{"train_examples": 48750, "lr": 0.002, "beta2": 0.999}
Rows from block 5 of a small image classifier, named by matrix and row number. Rows with one number belong to one neuron. Each number is 500 + 40 x the weight over its row's rms, rounded and kept within 0 to 999. All counts start at 0. Numbers have three digits each.
Before each neuron's rows are labels from the 100 images, of 14976, where the neuron reaches its highest value: "responds to" is what is common among them; "lies over" is the class under the peak. Only what is clearly more common there than usual is listed. The data: simulated stained blood smears. In brackets: how many of the 100, against the usual share in percent.
# fc1: MLP up (model.blocks.5.mlp.fc1.weight, 640x160), inputs 0-159
# fc2: MLP down (model.blocks.5.mlp.fc2.weight, 160x640, transposed), outputs 0-159

responds to: two lobes with orange grains (71 vs 14.2); small spheres (69 vs 14)
lies over: large cell (68 vs 9.8)
fc1.327:515548518460466474524545517588526507477501481476427496500534500458540451455454497468495483514516526523477510559587484496463532497598447482564503453490530572556463485523483479469504487472496461451560592453503491507471514481502447524423450526522452554515530489557555527549495548544447576493537537559482496534482532437409519580475454517512531435530537545421501428572471513495445479544563486505496497506491486452464511423491487547518459451491548471460444489535459450500466437450554489
fc2.327:501476459577495513524488560437476473493492505535506481454439475535509490536428502570518559493530496472472497498504468541512427430401538469462502542489511389496435511502519490542466514507535518551459463575455474548515504541461497483501503491489593503508488505447417556463518485486538481532525488476488529480476479557572520431509576453463459540487518483531461491499540513522489483486528458407529508500463556524456508522519521471486486281558490533483509519511517513500480517512498527

responds to: two lobes with orange grains (90 vs 14.2); crowded (86 vs 40.3); discs (66 vs 14.7); small cells: crescents (34 vs 13.9)
lies over: large cell (75 vs 9.8)
fc1.440:600581510506542495551488496502483452478556473493477518485425427541522519516516520534489473490531552455479477451596461503504509452489478484493510520543478510539446450492533602491497479509484493480477519519555511495511457488518493440573468511499473437498489487492469371451500510461578492607518529446570490483514472486541512550417538592485553481482521526392496463492498462506490508462529471486497515602474522531435562568473497518485470433461486515464494542507503499479567450458498462
fc2.440:488530465477491513577526520515477448526478487567440517452484464466535493534487522448438547496482487543442489555537499496506494508451531480519499475458512477508431546493503468511512557444560413479478482496507506462430480466488431522465462517492449527496477489537520529532587556529377521525487551565486443515537498472398526580436484454518454491556584503455490469501505496537468471533501499497499491575491529476455542420530544482536476332547530549486542494502484546516525518502486530

responds to: target cells (87 vs 14.6)
lies over: small cell (85 vs 24.1)
fc1.235:430420435503501537461518460473564577545518487564532481470476592555505562508482467483553595446529486492581506522483465499520547473548514572469445529548500520515455499511419501482529540446478445496517537524503527532557480485493531501502553502475470540543542552560483566424505481521463472441478411516427556509481457460531520502552525511458425523541440452510470529511513477463526489572567519511538498435449492499484429453492520496528535450465496409513512501488547463464531515500490447
fc2.235:553515475428488474561524518497475438477450487532475524497536462459519484431530486513416429509495509479452536508506478504559477482443459489525523458463523491499420491402573496504498506491536497522495510508493494531439545533527433458447465483616519503535500503512523447510545479602512543528505599514513471540446491494429528587433484465514524498531525545446479466496499435504430486475517480491481563548519554508483540465534488441470490353537486570492530508467470518534526538498522564

responds to: crowded (98 vs 40.3); discs (55 vs 14.7); spiky cells (44 vs 14.3)
lies over: small cell (94 vs 24.1)
fc1.575:520515470464512493526496539522466512546507549539528549518416485526511402542527499531577535539519504511562475535549431532504472537494442470478482422542433464435519536453547491478418492474586553469572509516478438484516553532438431504487497508468478462560424488471524453512529453446448449499546498577546463462527502542520512465459551509449504471510477471455534487415566559571508426537550477492585501489487512504547476519484525489567512501559531467486446555445490522530489480480480530
fc2.575:493433428470516469469465417518553607463481499532525569590515479536515485559478506548520562501487482479484494470498512545418564482542518556496609490508530560530463567567480510521496459530489513509439496459456475511545546536421545544441528467469568536486421471520489557489507440441515528576507555461458534539506523433523491494542500508605531521507580480457484487450483481491511533510505492561521497509505532493523511553514489528495509518525519517501514534509456547563417465551444511

responds to: discs (100 vs 14.7); crowded (97 vs 40.3)
lies over: small cell (98 vs 24.1)
fc1.465:503449478461491510491463558385427501463422470486483532514447482542524502545505494552522633476565560529522488529500554532476456528465461518576537484457501527477562498526490520506493479482504543506493513535526461521419516512499448517460417522485516463525483516524490486583478441506444464517598507498476494524508494527612476560475459536519455492541517505467508476454516501522529550499544526548555434482471480541568532478537535476582439454475518476503529522444465575501516550573537440
fc2.465:467483425555442454512464515524551591463477571494579453531489534459522460508529488464464532514538509515518446612532534496465496458510463499500541484473443459512485535528546487462513480503557519451494477481506465493467484478442531544383512378529546501429423460510473523479466425517450451498524477475499484567488542544493520516419524469513487521496523502627466548509529482548508486540512477444515555469527477482531533458443516538460499482496454515554469498508550580558505540472505536

responds to: discs (100 vs 14.7); crowded (68 vs 40.3); two lobes with orange grains (48 vs 14.2)
lies over: small cell (80 vs 24.1)
fc1.284:561513484493478497545524487488488427526531477506434527466445475529538513500478514530480534488531516454492487537633497513501490467529498505487457526527515541514405428494502553465483484422486460512562523537503510522483490482488490466487498505486488504486507502547460485446522486472534480552499478465509547486505440487498493592442517555464508438504464500322493383588497463496509490507540478487477497599477508515445565499434499500499457407433508492398462501513500523493529457442495449
fc2.284:444510417527454513549542518481517466508519499508513479429523563488544558579495525485444528473485478493448484527509488500498470486421559449473472507485513408485441546540495465504484507441543461488467527496494485518452499525489458515470502556491545502516531455530501571492480473596461525499480533571491495486487514475433554435440501422465408523562566533558447457490531523516490493565482474486543519523469537540466500493613569459492513331530496524507539465458490520488510494531528520

responds to: crescents (100 vs 13.9); two lobes with orange grains (44 vs 14.2)
lies over: small cell (51 vs 24.1)
fc1.190:533503457499526501511523498479512467536541503524466506436484461585536535525487504491507525472527489532483458474525541554504539467468507552465474522552410575536383437512460582465530499459516472482502528530523508522508421510499549458489507518477436486498466481531530487475537498502556452572505475461478542463548471487471535542501522584460543420510454488418481486487501504542500516505484506515518507548475503540411519537468546567479488395425474511375491537514525572519560445396469485
fc2.190:452476496551507500466492483461503496511499538430458476455529497484499496551421513450480584458476457570491543437417493545531541509387528530476570459483510512538464530482469500491590501506547497541500522499468516516478496508463487504457547459477462508545515522518544597515537575528442492500488534504456532499542461491420541495566544483517495518530450501571510524493471553519431479528481548526553464473516540544528406415550555499519514398531485537489545497519549569554518530480497593

responds to: spiky cells (100 vs 14.3); crowded (99 vs 40.3)
lies over: small cell (100 vs 24.1)
fc1.582:470481477541488535499493466493581530453524511458512457537451533494530541478529391507557539472508516489556522585560423476448537553581523545495499485541441513491460484527452492486475464495460513519612489500528473472520489512517508516482454510455472501517531497528432525519439505458514475480495415524512519505473497518550468521550500503487520453563490441470497488580453565502570505578675472527522483502444434493519486548501527517502520468476475401499461435511517445516462535515470471
fc2.582:510509439444525463530521513461462461514443472549523457464507505498484511456416543477498509470455496459499554499480538521569499498351481456468481483506532464533435478462504496422561532502477481540471520533521575518481573544496489538464563488533523449544555528511477559480495481573504495487416519484506499505480463563479537439484549453527460515506383496516404496473509482479444512507450532475537505496484535517553448468551472454493490382456466559463516488464500554551496470456549552

responds to: two lobes with orange grains (86 vs 14.2); target cells (65 vs 14.6)
lies over: large cell (65 vs 9.8)
fc1.556:506433375486511506501509581503536553480495507573517516495553557489582490563517484516458553456508494512502497428522487518533443540511418537468612501523470468442544529526558522499433511465559480444485520479434447476504478485493416478527402494553489509548495490501526524450556513441477458503523561578525463529456527521520536547489548515570514450464524436534521484518548524531527486507540470534490538505469440476535544491458573546481526482516462518549471548531442528553484505514446458
fc2.556:462434498505490549516493510439510540466448488557465520536537510494531500435484552539502548464457471484444490532500573545552512474504451595486580478540476505472498549498548517422440600517535439476462446497593532501482488530477522457517497471503504528556453474484617556528490426491549517551517481490447516474443523486470475556446470393488554399518528439522481493520470525509437504478542513441460552519495474550541533505462505529538506529494457562537515548491487517514529517533454548

responds to: teardrops (84 vs 14.2); two lobes with orange grains (44 vs 14.2)
lies over: small cell (57 vs 24.1); large cell (30 vs 9.8)
fc1.488:567511463549509535468510504491450518464518535547494522525474490523536524516590475523497528435457476523553453530546496479529471531519494519421481483493500518475519575481581553485466493576492449523503505506601508459496519537430528435383447539553414524562459477480453508518509421527408519548503475455541430513491499462441523522480487457543479434486497521532523514514434560521484465554442530471474450498490582550502441478430509514490431517529482488568546559509502433490498508487459511
fc2.488:532432549491587539515485489483500486490488485495430561536497466549486557484519563548562559488493442561502476505497465519508547471487495513537522522515515614506520528516507537477481521385501496479519461492486505480518583513579465457470535497494512574553507508500458442499520481551565511442483580518423493601494492444536482464539486425484558469582514456503511461467439501514403490522461489532505510449516505446563540545502419536548514472479522517478461533408498483533513528476440505

responds to: spiky cells (81 vs 14.3)
lies over: small cell (54 vs 24.1)
fc1.499:472442416570468563470549521467510444514567515499488534455551506515535475446529509546455504500575512528452492539460480557458451451568549523512515457444522454478437474512549453455474471471521520517569473547497450549464528574433429472455538546591512515574469568540481531535487530485494492551519519543473591534491503501491536497554513459451528494508488546552494413540511546453472463529540478490519491458528568548411505527460524480566497458455527482456507526523478511484495501493573554
fc2.499:592492511445530457526571507515502477485456484526477521516449550451429500553531544481527465512430483409503553498479539449531519524425457460450510513533505561532459473465444470521484540482514465480498558425477547485455479531505497477501466462460484481476475484563535432449577496498489536485466492452470453515438470526501547547454553586519513435523454507499500483482518430511509523507446470513428480488512484518517513436567497495422492374537499512465492463455442597525547420543500483

responds to: small spheres (86 vs 14); two lobes with orange grains (54 vs 14.2)
lies over: large cell (56 vs 9.8)
fc1.524:517559520503448498517510519572484468459546486441441492524518448454523449370442494509489435513515555528448542542556501520437482503589507479564521435482527539519474447518522524475483414477471506536581499486487459508470548487483480540414494526556477520496507453514524521544516538487509542565518530539514496539510535486442525604515454490485533408521495526447517412576452560522435493507555471498481529555516493504442553515477510528509503456451517487429466474521461507514422461466548527
fc2.524:450411518540469559430499497468525486541493553483502511433492555548517511511533490516480550523509469483515474461425507573444476456462527520486530551443503421467436531452530440559483490449492478525515521542431500574533487535473540492492582523509564545503494544487531569477537541538491475489520503537426550486498465552494507473564570457472459528487533554580553499511577540435486473497503472493528516410527571506445456458470471448524538398540514514463571487492483559513491543499540516

responds to: discs (99 vs 14.7); crowded (72 vs 40.3); two lobes with orange grains (34 vs 14.2)
lies over: small cell (89 vs 24.1)
fc1.4:498468482455522446565485514453476487510442468529494484548486497521468465565523480490583585505514573561549475573561385526517505466449530551548488472512530461499513514537467511505555470509457536555513503582536467514402572613534471497436497464432477511483515544487494505548544489501565514515549514507547491438478470509563457470504550470491511445491480412480456495555470493459506455470498470584452461555444527475489500481464466536588514519506496498453425486473552488498511497509536482
fc2.4:541470452439475474528509470531467491515486509537525499482494490502524441457523471476453527503503482593491526577512451486486468482489486495481457476486530482542629496501474476535580435472513573509479467461466458513486504528530508468520491467504461443409496520501434553483524543540402506491461512520475443533562477457545569418513526519487451575425459490521470515518517461481495406566598461467478456546503492457551516489514474540471506390573509500526489451432531550493467455519525542

responds to: crescents (100 vs 13.9); kidney-shaped nucleus (65 vs 14.4)
lies over: large cell (57 vs 9.8)
fc1.616:554515491542506517463443524468520473491537493538541555525558508467498415459478508468457401521478400464571518502523520477606610518481500489449466544553511505563535445523495525470497430514519484479498474460526431540471492505442453626434482466550468485489484483469505491498439502597482513513501480479482462455526482476466473491510573500559528508548497504413510551517450508498563495436500468469557506473522508530453446478513485559523474527500517487459475492489446467555491428455429513
fc2.616:474547561482519458510498468561473586500542499434470476516475506487478576534481530497560398564507544529552478481477479508520520521494548493556522507361589498474516530479439460537553444490461509486461536494511533522517553476545451462503554529544491494502554565551452520500545559409533550456534545524513477507499439486534546490532498453492533527482446506450517494530498444502480459484398432498515456525446486437487502543547519573485493491494498482538526492483477498389531526445467542

responds to: discs (99 vs 14.7); crowded (78 vs 40.3)
lies over: small cell (95 vs 24.1)
fc1.378:525540511480535463540478460401455512509426515517474528513446482488489451573532420502564621562509568563537488533496514509557456483458518502583506512532509480486534541413489460428428506464538496501522468575559500485467525551574457487506483402422536548493523529490510517455478534478495493495475523513517510424453529504496412474525503431521518497511423496477502518458495514489504508521477571513484491502477556428493493528516491487548514498458490384477431460548503539476535497491521550
fc2.378:420518426409439469513509487519469457478518497503541414574424430564482443437528510472483613445547500559493483498554547468459396545448537462503432469449447508530464492510485432561521448504554569550507462467478488545480536523513428473469531444484480473490499502543473536533457498500491437526517483430450506503512435523524518450476558533554459515447501511480505513440518502483480463536531496483467523550472538455483447528466533460505534483493432473523540433491536487503536498505538472

responds to: crowded (94 vs 40.3); discs (83 vs 14.7)
lies over: small cell (99 vs 24.1)
fc1.305:527470499502509495503507546400539526461483493446481513559466511528503512548508497531587603540520518580493491499532507546485504513514507506566497554482490477532555551476451482473453504489575488492503442506490467519544535475554382524463480410440565435527521558481518497512428496496526588495520460536524432452502477540569551536516503519510498494509507563433508459343495499475499536529485581470488479512505499453543486458565509507529472482440523504473519453544498577480518518539461499
fc2.305:400528419516418538456403441533560507551540545510458463506456425474549459544503517494483551496540540517502437514504506536454499487443456557486504548484439421460472582456532499480553498522467504515484415469508468457501497441465493533424530412506549452442476444510506504529433466490462500545496480412433488512518486532511551541447499554521492543451504456535473520491452450513513489456527553503497512512502546530525450534496538533520545493497453459559471499444514534582513493514547538

responds to: kidney-shaped nucleus (52 vs 14.4); teardrops (37 vs 14.2)
lies over: large cell (64 vs 9.8)
fc1.17:540525487570552480523518605533483479476542504494471486452460518554529423413449484484567515508500492532507500593486563530516557447537553511446440514485549528566542509523526531479475418445451369490498490480539456499490519496539523503560442495519506501511518481473454575509470510481469553524499414545583500508501468488482510433461553445495481479523450512430495544390485541520478475502468501531497466499474463540415513463588522459487507539515464470476474491518467467534529465474533535
fc2.17:493434609459575537494472472504457492520558515450459541533520473464427515487466476480511511494501446530526496485494573458443518498493509521502496498488515468509558444444507513493552542474499532519479519491561507542489530415617423466532568510518467482484538463472454449477515575552449572523499481446460479529451441450530496446482535495555464522486477515455447489519477507465412502510405535550495484477488513486474510508435517545532574444460493427482572464415584486462485502477521471

responds to: small spheres (84 vs 14); two lobes with orange grains (33 vs 14.2)
lies over: large cell (27 vs 9.8)
fc1.468:433459463526438582455537494461499482485582530511497510453530544533499495482470500507480523484523516517516492557488514562456468519586501511515540509437562445530440524470533482420482515444488470559573567552480464512482570533458469531466556539562523518555508551505488561485481495493443486490454498552457561565504482441515550470572465430477466479508430521490430386564505529479484453539546526480526466471457539507438475447467478454573498443459492471426516498507495504507493496483544564
fc2.468:569548572498501449519516514581487482488469479457436515538444490411395470529520567504497444534437488461469552499527543444510552491415518458504481499500478543553446466545460434510492479513510498488494524424484536523464485480542506520479459514448488504445510463519507463533557477501464565504489533469491459470464531519453518538482460545535533433510481460452513444483504462522512517486428484507451502524524500479504541464505496495419497339572510530460460495447449594494465413494526485

responds to: teardrops (54 vs 14.2)
lies over: small cell (84 vs 24.1)
fc1.300:506510418477487443495552556541490544447551550570513536527515506522507562486492513524546498482508491561539507504563420492525486546513430506514462507551435456521551490489536560496504516491540471430508525505496468502531487496391492425484492534539410490488449450519429435497440499496551483471488489609496530520481454513453517442541542491515554422529491528482500488497448532531368525528467510499499434541444494517500443508484517530562434523553526491498428521544465515571542449532507530
fc2.300:460459583480579545536494434508418481580491502528474517537574431459506510443513492486566519489484489547457521521524531520545584449528518564487515490477532593485545496434491484512493574532559458493459517441490563521526500564486460443500513548503439502533550503484439504513516518493560463478508586496404525519513439418485489479507500469454522524511451463439492470540518517549469444469528470514511440466476470483568491542529484537596523466537488503501521467426452535504462463485476574

responds to: crescents (96 vs 13.9); two lobes with orange grains (33 vs 14.2)
lies over: large cell (25 vs 9.8)
fc1.280:545541515506516471543539550581484484492537483518422514502550472457527450413497505505496504477499494529442570551527480479462493473494552496533493428515502573507504459569483493479478388535459507437526508463500441520472539463453474469427507497556455547489509447520506498586543542505508549554567519559497494468451562465412543577463461525535570460525511543463517447541445527528460511497493449502496479539519495527466549515505518605434494491463534511478485509552466531463425416470540527
fc2.280:436399547463498507484521535474482548512458584548491509452524554545516500513525491527502517486452429500519533492389497567497477548472504485435535557425487420449505519433515467485447479488478547521494494513425533501531511515487544495475614460492562520502497495473547556493518493543537483458525512520428514473480478563501538446551552484518470495515461539600529558487521524494496549489480530520537508409526494528495413517520455476459532495523478527487606487451473552514487571539486577

responds to: crescents (100 vs 13.9); two lobes with orange grains (67 vs 14.2)
lies over: large cell (29 vs 9.8)
fc1.578:546544502478506475555531530545478447500531511470402500472519443486573483426479530457489482476522492528441515511523502527479524479503535524553507433482497604526470446582464553481516439512518479481521522454503493505455496521462518499433490530523417532483496459517560519547538533540512509570526552525516505465534527476402573563477430528531535426523551518458491442554447518547440486518471469533504521571509495530443543534510551608484480466481526509423455545549483559522466441446511547
fc2.578:484474599497498488501499550550497522497459562442463484506432528479477476469452489501542533535436441498510550499417489524471507519441514449461558530457476456520451529458508447532490462528488513549495522468399540527516476534514551549490555461449532531447500483459500554481522524503499532484539493494457488486498465568503507465550514501549455482505489525618577553497524525494459526491498510481512498430535502475472424477522441466446515341561494490453553472483470591523411513497507551

responds to: ovals (58 vs 14.3)
lies over: large cell (36 vs 9.8)
fc1.54:495461489445516484474520500433497506546459529520516527491455444524481467515466493426522552446514413502525549526518480480508498514435490534555463474467458517544496483472406473468539474453466490463516426434493519523511542535471521439501504445576505504493501507508432431536485453561443508495466525452464546484503530424480430466584538389513532439495427571498488497495435458504393481503476559522450490532467500433528437545486465504505437510487504466539479493570496512574552532482465443
fc2.54:483486550467504455581489464562415476536495491477542428474497483457498507426496479513458532511539493592475470517528466504510499535551554494481504458446517546438506500486458497485493468455514553515447492476510499491457509520534530453452537535534402452480562494547407461489553450482487394457458535475514446476542413559508558458589481535463487535544477535501494534480582468444480448506504443525479413480481546503490469544487485519572469473528506485519469397474532480503527560443496502

responds to: teardrops (66 vs 14.2); two lobes with orange grains (36 vs 14.2)
lies over: small cell (49 vs 24.1); large cell (28 vs 9.8)
fc1.287:527557426524564475549551501455509466470531526535499493473480503598534447513516533514477512482506503548497477546560447509552539498541410483465484460507495523510578490533496503531436474549529445507537452508561503481455520522375447447468460541525468518533477512485442478543530497520484505510469483545495524489477469557514617482481586513525482482481458537446464540513464470504488510495485495536512481578457422516489454473517541500569471516533500493506376599520478434535409529455493512
fc2.287:418461597513543525541496438522452558518490511556404533511578488474460497444474481520476510520484439484462509526505503569485509498586506516498533517498512551510561505486498517493469550484540533513477465462584517497514510583547443411474534488538430562500502496439476541523480543497549545477511570482474482597489481474495514514562521470454473570513521528387451579552478480502486427518515461493504437474504490528534482520486538554517512457543496485471489439391503516555481470448510505

responds to: target cells (88 vs 14.6); crowded (85 vs 40.3)
lies over: small cell (97 vs 24.1)
fc1.185:491486487478549503464538502416479508515557537506534463465456491432507428537556442488478594529480541579457523413475553501526484473483527490482532513563520462473501571478467492515530540452521552504519435524484464470520494426470520491474458375479563465454518485481575538487421517455435461497478496480459498478483525525516464500496493539529412551549478576519523527457469467426444544464534508577508512537441446467443540464522450528455474530487478508460476419529551533443503512507489520
fc2.185:422496420503421495541494483483447584484457491473593405553436486565513429509444499491457609493566497557485474490492497483519482444531507505525436511464469449418457508528507536451509498478476564502499499450522494475489517514504482575496510424510515449501493482550457486506443424530480416595476452470533486463514434545481542467439478515527495497507464499582510536494524462462469569487502581494545541549490537499490526487440515518557475504537516513514522456467538547525510526458528454

responds to: target cells (50 vs 14.6); ovals (46 vs 14.3)
lies over: small cell (91 vs 24.1)
fc1.254:481430401464563502471517523478488559578549531479482509463441499521540491474540471541548603532512496606492498458499539523507469507512490471555496472523465441595482510501529487492430480481454485463413416585467494433493540506539512467488453482582433456432551473528466431489452539504524447530485485428435476459487474498539531515553521451545526494529459512522482504475501457508426492575506490536482504519513483546477481462465535501495495524565557495491547468440482501398494505513505514
fc2.254:461441528498496551495478418455493463558430483535544466476561466516552495490422526418405567549475453529478461499499539475569463424546515493504509483492533499475504495487455511521444534555503557521539511485519478553447509517584509469510531489497479384488519510510523535468484475543579452516458495475591491492528415508494512507486515549414354424493513489534490503498499498519527505477543558530493542474443490503493560551527454526510506522440514521489483437516505516551461465444526513

responds to: ovals (58 vs 14.3)
lies over: small cell (67 vs 24.1)
fc1.516:467493400452487497524497478486504541530509473555460509513584545460549516510551436516390484490499516531494464424489471578536501552461419504418560448517480457489499486571504523499473573503569464441554487494454528462504461467454479457509495567568446486473442484508510508484509499540521497489496508493402452557476551554556583532549483543485543552471545531593541503603510451489514492535486504479520488551511407458537516549468509557461481478476469528520515498491467470502509488521479490
fc2.516:537486488552533510523504460454510489510419552546443526497615452506596516421491496434462562474459515520442550548524515444578500455531504550518541546552530560452532492479439470472441595541476469522444489512493493511538519512500545462470505549535544475563487533535515523499516440505556466502457531509490451440494529485436521556422444457491468398547510497520477527515505526517484499491492502485464550483497467518518459522539497438517470530571515538545402552544502553502495574508464523

responds to: small spheres (76 vs 14); two lobes with orange grains (64 vs 14.2)
lies over: large cell (50 vs 9.8)
fc1.143:521515500518442500518540532569478441479531505430429509522473458464560447408415503504493511508524545498467536574542503489443492509570520493533473474477508567503483390528531492486474434473524510580625470483457483521470510517466508526412449465514479531485488473527519538515517539478533517567520508427494528506493469562454529620499474562472562415505494514456518429600458480517466466505534491505462506545511468500457563536476513562463482487467522473457465518521461531522478464493520512
fc2.143:436437547459461531458516545474483506551492515501477500485540502511553453503497497462493573546476476537489451477450512553460456508478500481531533492403498412463463529422509444548506496449526457504482524502381520504503495539508547509463542533498563575477466531466594572501522546530444478478506510543452518483546469526448538492556499414479468481514535571588542525511531548474460494473513500499498507451547537436445447434476454504569469381571519507469514482490476521528493536532509528

responds to: discs (87 vs 14.7); crowded (75 vs 40.3)
lies over: small cell (97 vs 24.1)
fc1.237:538575483489460498518506488527500480485575483474451492520534446486549478425440478507496463513526528526431503506565514507446498483583491535540489421508485555526446466569504547471522417484457503480549498503548452511486542477490476521456491527561449484500490471515476478540469453530523509571497520518531528518518576442474530562515429525462523409510476542429513409553450568542473498519566455488484516569510477536421559566469520554512480445434503481458384524522503497496497440449531518
fc2.237:486418508535501561495523501484525511533506561497512503454414529546549515537563497503504592507513472481549476501451449521480512452449546530502551556461480410481471555425524456550465520466557486527483491519442513551504439541452559473547518459488529541499489529514540556500540581509510472481550494518465502470503389550496503466529591472511464563514566522582532531464536492457490496501506525548530494445525572492478440460517506477520581395536491482524617506502505507527508549511479492

responds to: two lobes with orange grains (85 vs 14.2); target cells (57 vs 14.6); spiky cells (43 vs 14.3)
lies over: large cell (74 vs 9.8)
fc1.313:436426366433470439567456527544517567500514433565549520497478568550538477567528480416463496485418552534485467499495438511538518451503496408472550479472523517485482440538500502489423506507516542496568416448501524497462482460532452472473470485545481503517539534485493509487535502426569508523549487521443446521483552510538605534520514559484543520500544519515436527472532514492482493544551490492517500583477521513476567516484472529555515506560520543499512479479533498529447480529483519
fc2.313:486454528509468551553506507434515542494435505594511536531610480486571522481463507452499572514502488550448493508448501485564529483554488551518493494510487485469523507548514446479432544548472566497465505547528462547496498437519556464446530455476586515508438488511511550459469448505523487501486632492504463483518524450499521567381443492506497453528531456486467537562464519509492517448560486480477507482469435549496479466558545440539486523474483493517506520529501581571499424525497449

responds to: two lobes with orange grains (95 vs 14.2); crowded (78 vs 40.3); teardrops (47 vs 14.2); small cells: ovals (34 vs 14.3)
lies over: large cell (81 vs 9.8)
fc1.115:496502511536536470513522512450510531501474492519453513488506456527561517535581545536568583455522555525542473586582445506482467457529501498524511479482505443520541589485494477492477514489602509460513462566573512523472502530523447465507496497539497485514522491498419423577455453444571463458526538489502465503424522490503476566520524446542463437524442508520455514515443482483540482527475463534430445520472484458544492560487505495537414506530466488477405573471442437516519442471475553
fc2.115:485482449490462461506481445534519479517504512497536490470525459484546581436528484474461581526496459530470432431495520543492535517509495452444496443441511559552479417458484568512533458541564573504525495483443473449440566559467485483448573471457493465466479560524475494451537475486540566473476511512509562534562533446457466523469522570477540502449504534524479446495536513567475456535596409516458471484488562473571454547524538490541581481541490500507539539506459478546490482542482538

responds to: crowded (97 vs 40.3); discs (49 vs 14.7); spiky cells (47 vs 14.3); large cell: two lobes with orange grains (45 vs 14.2)
lies over: small cell (93 vs 24.1)
fc1.542:539513506552493490514420530450520499498432494477480544482391523466438418533521423496567561500505616604465553511527491495518510550492538519510457527507541500424507575492471504491550508526495533542473476498473527477550613491545476483514541438442568488492535511452541570484467505580436457525476426499524485490504445572509528549474485491467462569521541495504513517426491480538468510485518496502471505500496552471502522443444511497514484504408516488467535489439513472416484531511541499
fc2.542:453497426420401502516520499497509462498516538551537471550439462564477441461525489492521478554520521561472452566556573489478436550501566449465476553478438444476545518503545476538544452503544515507504433519543463546472469501485437562473490480463478457385526536560484557505457453490474488495560402390492502439502515462434523461525549547554471501494489472520476526488496472475446562474510557505497489549503554493458520543481495475484518464471495469502518468545566505508525449526537474

responds to: crowded (73 vs 40.3); discs (69 vs 14.7)
lies over: small cell (76 vs 24.1)
fc1.151:449411516425516490492486474472504556507442396496529482503512488487504452504513483485592550497509590593530505519470521461557542495401543505547555515464486523446510566497463524469523559478526525526496476565504458512488567486462465497482546508392525557496543544513464454489536460607518495532491472463499489500475488452513436506486491495527520554522494452485456518504529490517548491406521515504438467524532494392495496546485481534566444499464512456461561481511508553503582497511531568
fc2.151:447516425458410404512543486489557500512520552507593455518379470535561440454534489434467490505544505546516514551452517544508387523513526439560460531480470454496491466551460488438487416438515482466501467489476468523499517467458511553492495520551512503441539478550452485537464418473451535526482462458520514425509428527473534484491525495520469530497509443535518525458537463530573493536535461441471492494508511472509498505506518486460441501535446476506434489568533496581516477531515502